config = dict(
    train_examples=52083,
    encoder_head_dim=16,
    encoder_bias='all',
    muon_scale='spectral',
)
Rows from block 10 of the encoder of a small spectrogram autoencoder, named by matrix and row number. Rows with one number belong to one neuron. Each number is 500 + 25 x the weight over its row's rms, rounded and kept within 0 to 999. All counts start at 0. Numbers have three digits each.
After each neuron's rows are labels from the 100 clips, of 14976, where the neuron reaches its highest value: "responds to" is what is common among them. Only what is clearly more common there than usual is listed. The data: chords played on synthesised instruments. In brackets: how many of the 100, against the usual share in percent.
# fc1: MLP up (encoder.blocks.10.mlp.fc1.weight, 384x128), inputs 0-63
# fc2: MLP down (encoder.blocks.10.mlp.fc2.weight, 128x384, transposed), outputs 0-63

fc1.251:540463495481496491485534467491450488478483495535460528477491525514497472485529580448496504549458517470518505495479529503518495465566491523522524505516494498519529494494493489508541511488488454
fc2.251:504573516508478532534489513547518533493479510503516523507494508490497486506539466482480463484529494511484466471509487470467505489503535448476453474533527468510503482513489489537505468514445524
responds to: horn-like (26 vs 8.5)

fc1.68:549507497503474513507523525480518473446497503504496419518483478444514506486491483556499505521488492492521483528506479546473518539516523509465515523519512532501474486509483484533474498513487466
fc2.68:443491487477496478526473527454461550533482505468542524490502491512493503507496445449482471504535532482479492505522487501462501500511493512534498480483483488468506518487508502517455505485531520
responds to: mains hum (25 vs 7.5)

fc1.252:511545502476492515522517514503556475498492521463548468488524519491471456500497478458464501498528498494487462495496503483456511507524555540458492517489530553456513473490477478518443480512483499
fc2.252:493522511503483477457503505506437489483486518507496523531511500484518540511500491536496496528472494479527506533533479493518482477515473501516531512525495498467510500526496503515514476509514484
responds to: quiet level (58 vs 28.9); saw pad (32 vs 8.7)

fc1.373:551479535445522502487470484526477462507549450525490475514441517461507521508525521544477519536505503507477533526481501517497519527518495504508485497521479484512508513505538513457502499522527483
fc2.373:491502454541498511522510477463509497517502510460487525450526444521455466461449488476480468485532485515511476490506530492476497494506496454545467521509504499484508485516478534533469519507464541
responds to: organ-like (39 vs 8.4); marimba-like (26 vs 8.4)

fc1.380:548509507500513533533487502483504480443488523494484502470499490445526463502476511497503498490508519508523494489555501540504501497470498485537472497513482507558472511523496506466472474492485521
fc2.380:498483479475524525533499505528484541549499471494525459556475451513518480496519488491465519511490506514483439508470511464488501494511502543505543489534546466467475501501526530521523488501518467
responds to: square lead (38 vs 8.1); organ-like (30 vs 8.4)

fc1.145:488553505525540519575504508478508504513460542515505504512513505462508446529492504520489512513486477482503493490499475502491497488483550501492450490506515489491492505506489436494492516499481524
fc2.145:481466511490510488459501509519477499494493459488533495535503478477506513479528534430509557453513481471503510485517507487516522497502472504513513503505532491501495497464550520536543462516514500
responds to: mains hum (47 vs 7.5); organ-like (29 vs 8.4)

fc1.52:495508475531505496477490542454478550500478527495502515462544485500500477482482521494522540498504485509533479474498509518467522482526545473480544456522498539522522479507510554511480446443493506
fc2.52:496472493490535511538485512522497478518505517511510469520502509464471490471480494510475477500478552496493554493468497462464518532483496492500475474522518504498471485502502483494519485530471504
responds to: quiet level (68 vs 28.9); thin (high-pass) (36 vs 12)

fc1.226:507474503519492438509534487479532502461494521470481519493524473553525449457517504509497537475514507508523535480523491489519526470502485492544515505472504527488521467531515465474484528489491479
fc2.226:461490563465484530488483517515488570527509506511467475533510539509495499504478536520516482502473543511477488497470462471516497505463514480504501490507505459518497522476502493498507486497538486
responds to: marimba-like (35 vs 8.4); vibraphone-like (30 vs 8.3)

fc1.356:549540511495488486522530487501494502496474509501467512470511456513515467509524511492500483542470535528541485483480480510543485501467483518512478491497523530516476516526475520492481515482465469
fc2.356:469505496448517522489491508539538533486487491522461454534484534472504499473473518513495510451509496491508455490514491488463495491475507528502514480491474490485501464509508503512518495510532506
responds to: mains hum (93 vs 7.5)

fc1.201:500509486543503490521509523462496512500462552489489506494517486469502516479533517487492495512491485431522553508474496514462535517505519540488520501540542518465566462486484527534471499510466487
fc2.201:459466518480474478488489544514478508499484486538560486520488514516515492507473482506513525504497523478533456504557531463496501512477527523497506484501510487534483504489533465527525462492520530
responds to: square lead (26 vs 8.1)

fc1.168:512493447475498531466487508482482560539515496498518513526509526485519497500499474538529519482478477507520471521520514518529498536471537480469522489497506473515487479487498468501529495484509489
fc2.168:506487538521514438505489492519523464467494491492499503491512477515489499517496562421514483515491532503515522468470469529496499472505500492547481517486462510491498527560524509509509495490479508
responds to: square lead (41 vs 8.1); organ-like (25 vs 8.4)

fc1.86:481455471484484467485521517476500502512509505490500500494536556498528491533521494485514535498532479478514556507521502497530498521485490524497530468536511533509496480486462447496503498489497550
fc2.86:464487510501494520520507516512482526532514476524489497535478496523470500494477560535552511489493520532528510486450480498460481507498481478510478520462519529492505529465533475513526508481493518
responds to: marimba-like (29 vs 8.4)

fc1.15:502500516500512489477504544490531472500491520450517488470486453507470485473475509520480530494524481493467514537521470520496481501489477541473487508491484484453498498510565474507454511520523529
fc2.15:491504497472502520526505470497481513512499499520539485536491512512506504471508465527519514514485494517517507476482548485503491507496518506522526479492544516535484494479466515503466481481519480
responds to: strummed (51 vs 24.8); organ-like (35 vs 8.4)

fc1.259:530476496433469488462501511480487476467497511464497448445504515475541492448532504480478535497540465484476500501504514505504512515487530491512513496508542537504501464496510458496514463502505490
fc2.259:529484501508481497534492497517506517535477520505456517486493480543474459513464513546494444497501534549508519506529493473496488530498484445497472477544467468487493511511506485491480495458505496
responds to: strummed (56 vs 24.8)

fc1.0:482533506501520482492522497458518502494491495470514513502509504472541491533475520492497512524478524517566498500522491468484470465546496525501534478479485530464459455532474518535483463491497522
fc2.0:483461463516486524488456460527503511489522540528461483514499504484515520480511509486481502485485514479517529480469517512486526518464477500516504504494516486535511536465526472488514474523502516
responds to: quiet level (59 vs 28.9)

fc1.56:495481517467534549475481495502518473502547446529498518496448502497499491524473503523483515494497489541520507503535526501507451499502467482479489473447490478525411509521529517490520503485506500
fc2.56:511482480528518505549481474501485481531522526490474462536496460488506494502505510482511491530503470504482496500441520527483523524486509532504509520501482468481495517529447526499465498523484503
responds to: organ-like (49 vs 8.4)

fc1.191:507498485496492484518492496526520542502539510497536460514489483494497519505499526522466528542476489480508471512492466513465500484457475487427487509548465508487493564496517505491486520533505497
fc2.191:483494516525475501501563500499472489529473461487482527476447492501546514521479536478493520482529478524505477470531487513487500538532500503510456463511533498546501494496500472483523564537482467
responds to: quiet level (67 vs 28.9); marimba-like (39 vs 8.4); instrument: vibraphone-like (27 vs 8.3)

fc1.6:524509491496505521539464444510490500521472501493454570507515432529510490485482509486487474472456490508452476506505489496514457501481496474527475493476489492535492514552504520476497505455492480
fc2.6:523529509483513489525482480523532468467546477547477454514498563455533519441521508529484517483479504496488496474523510497517492517501452463501543494502512513476504483497551487456518500463530462
responds to: marimba-like (30 vs 8.4)

fc1.327:555533494489518498546501521511515484480463517483468532482523533494488429509530493466454508511498483493498486500527494490459498488477531550515462510509524522495526502512492514471450475473470497
fc2.327:496483524448471520485490516542483498520494479544502442513517452489495513496511513535516472526485505522538460501512498465524509491502489473518503479530489489483499494482537509517565503504534508
responds to: mains hum (46 vs 7.5)

fc1.245:545511520469520465458534494524523477477533511484496442468506555497492516511480499538483521482511493502503515536501495470508474501525485490486494480536497502465477477485503490502480477484528500
fc2.245:501474473524501532524477476500462506516512508497488527474514458482486497496487511505507451501512497536478554484491492509494512495501448459506490490497476495470491506492512481513474522475501531
responds to: organ-like (36 vs 8.4); square lead (28 vs 8.1)

fc1.268:521493497446490477510521525510489531523516498535499447503478505521498549540468519514455503531495491492506459521520461465482506500477490467467514450541495514496474512506495509510492523536478469
fc2.268:523458529577482522493538520489498489503538493509539538520508468515490540494500503522480492493510524517494517495482486516534493492467513505487510561460477513527492520478514563484527485534483504
responds to: quiet level (58 vs 28.9)

fc1.110:500497501521495528481511471511488511509475500508487500459454492559508472538576507486507517521505478502561475502493474499507481502479475531458507483514508490517464519529529516524510507500451497
fc2.110:550498505443517510491510501464525461489518443495468483511480493493493500496447501444515489493516491517492492483475538489463491472490508524526500457500477496487506460546486485538514471489518517
responds to: strummed (52 vs 24.8)

fc1.197:521485488523508534503520474482494507486486511509492469488485483473508449519574520477513503486492467490559493505506536503506501503523490538501471505532530520521465513494498479482531523459451519
fc2.197:469517522465498520498490493494505512520499442494507517510481511494508521536474523431508495513501501483478463493498494498489495517482543480477500490497484431494490518551515478532499500506511518
responds to: strummed (64 vs 24.8); harpsichord-like (29 vs 8.3)

fc1.258:509519483476500501527496492502492545525479489512468494511484457495485480519475547503502495502514476487441504510531472492520494522542484495526521465505477512526499479525461518509475520492509497
fc2.258:510493481549470510457505545498516487461499517472535529476506525504495502519499506508530509484482510536540536486465532476473527443490504503504520527468513520497525502455512461510510452468509505
responds to: organ-like (31 vs 8.4)

fc1.272:485488462444490471499493462512507507482482509528517498481455505516468544503504494471478510474533502478484508469535465525486469561494535536477512513486441514538518524503520492509515485451491536
fc2.272:481504480518530535511500475508489513490522526465475526502531492505552442495521495529520468531493454496488458543491520496500539462498488473504540510476516501496470489491449506511451498510519468
responds to: arpeggio (79 vs 49.5); square lead (34 vs 8.1)

fc1.164:520490516479493502515522493525465544488472489507463485491478527548465489515482472540458487506514496537523488529493507489511463516476461485477473501453508472499467533542516562489487529503496504
fc2.164:563494497462478490504484496479501433512524486463505493489502492502497499498501512489531522507509457544460486518475517534487509476524526512487520468503469513454492496542480556505459526491510503
responds to: arpeggio (77 vs 49.5); marimba-like (52 vs 8.4)

fc1.135:446480474508495544484497522481491549520480508533536494504499506480513512507564468481519509511483477499507492506498477502465529529521531524435549507493534495478497483494473493525543508510471474
fc2.135:511509527490507454480508496488526460466495493480508526480491521508502508529479515445496503531481517430529477504489559519502496496472519553504496490474503441517537506524499482499478485519488505
responds to: strummed (81 vs 24.8); marimba-like (25 vs 8.4)

fc1.71:530457499496491486488494498498489469459525483489500472466475451492555514500525525517516529444447472473523532528469497486561492486501468511494540484523490502514505482514504522497509530490486508
fc2.71:466535512475512525536478470499496514518482492537480499491499555523480495477493464464437475507514541501484480475523506497446489502499534488533474499498523502526482506515499451507522488469497513
responds to: organ-like (32 vs 8.4)

fc1.166:460529503472535516508501520485513516511565523498491556486545556478497504512475515466507493462518495484490528471544527496497473526462516490501463478488523503506520500505480544481454490524493561
fc2.166:519426503536475486491482506519460481555503464521509445530488462493513469482506511539528531510478490515542517521464511461508523482515477517510533496519493492461469505490535479509516487491520468
responds to: square lead (45 vs 8.1); organ-like (37 vs 8.4)

fc1.236:482460542483446501489484490459489529497489467461526484525503486504531532474506516485479494524481488527496498497473523517469548487524516507501535480473516514518522486506468556526494493488504469
fc2.236:526543486510455496500489495479523545507515496497490523490516543537470491529486468519468475493528507511530469510529488517503512540500510492506489492528482516509495502527479529515475502482507503
responds to: marimba-like (31 vs 8.4)

fc1.273:522476509460511495521532482496510534463460512496468476469481465515550508486546511566539488495518514556540497515461491522476521530457494505485494518480547502491474508493496575506470556480496506
fc2.273:488510514477501474473481479496512510552537498525478504478510543514484500492426475488503492498502527492497460485496519475510512501493516523512531476485455476488493467512481487491519483498517492
responds to: arpeggio (90 vs 49.5); marimba-like (68 vs 8.4)

fc1.47:517460483472518498464515520526515510454461486501482497479497499511500507489519494522512517477473479488478493532510511524467476510490502507455509476514529505472519506494497529506508507529499504
fc2.47:488545481478484481539477466448497489499509507533490523494507509507519500490487463473481479520502541493503491501491514511525514501514484479526498485521474514533483482510487470504508489463512490
responds to: plucked string-like (31 vs 8.5); marimba-like (25 vs 8.4)

fc1.104:526497534484514511477518508517517485468506482486473472481449483520506474537466496522479511524511500555527494528506500520553452500466484504509493478472475484528421541530551478477502516488502500
fc2.104:527501478448509552511480449473521496521519486467486488510512453516492488468520484482523503498500466531450505473441514523465513501502519492504491506487485521493501481508431529525477525511510494
responds to: mains hum (28 vs 7.5)

fc1.265:524522506475550536530486525501483501526483531501527529536491509437507471494451497490476470514473476491431496507493506477497476521438561472498440478498479493497547535528506522484479491537502536
fc2.265:491512486526499461511477490504477451508515469504532466512513477481466509479553509497485581469509477515523487502532534499521533507556472491509529503520514525467488483481547510499512461495527491
responds to: organ-like (44 vs 8.4); square lead (29 vs 8.1)

fc1.13:507508496507510500487567543533526488483458503460499446466499525500475484502526475487463532493543522482515519533490512496492493499503494520454503501500529527451487505479497500522439535502495507
fc2.13:524512509475479515479502498474441506491502507492505560522495468510526502514459465514532491524469503507462532500513468506527478456483525475490502504518464491538469486528476524555469452501514478
responds to: plucked string-like (29 vs 8.5)

fc1.298:513502487547549474471527519491532528489454535476504470492491483526536542486534483558552521498494484502514515529503467507505467490500478514436497481514517500476488458493487520548469505510484504
fc2.298:456526512450484485511480440475479496505508524516490486480516536495500482527498511463464484492509530476493505474487525511502505495499511520506531478476453482513480515511528411492509481480527506
responds to: organ-like (29 vs 8.4)

fc1.70:508534497491494486530523507490493531506463528530459503454509557474541468514540501495511472543537521509516491473513492501534516484481511508535469477522525538547502494535478511498522467458468469
fc2.70:544501496458495493483495464553517529556498487477482458497493486470502504458527533510536486481499511526512475509499515483475485495527498528486468513498517462466522495486516503514520513522528523
responds to: mains hum (44 vs 7.5)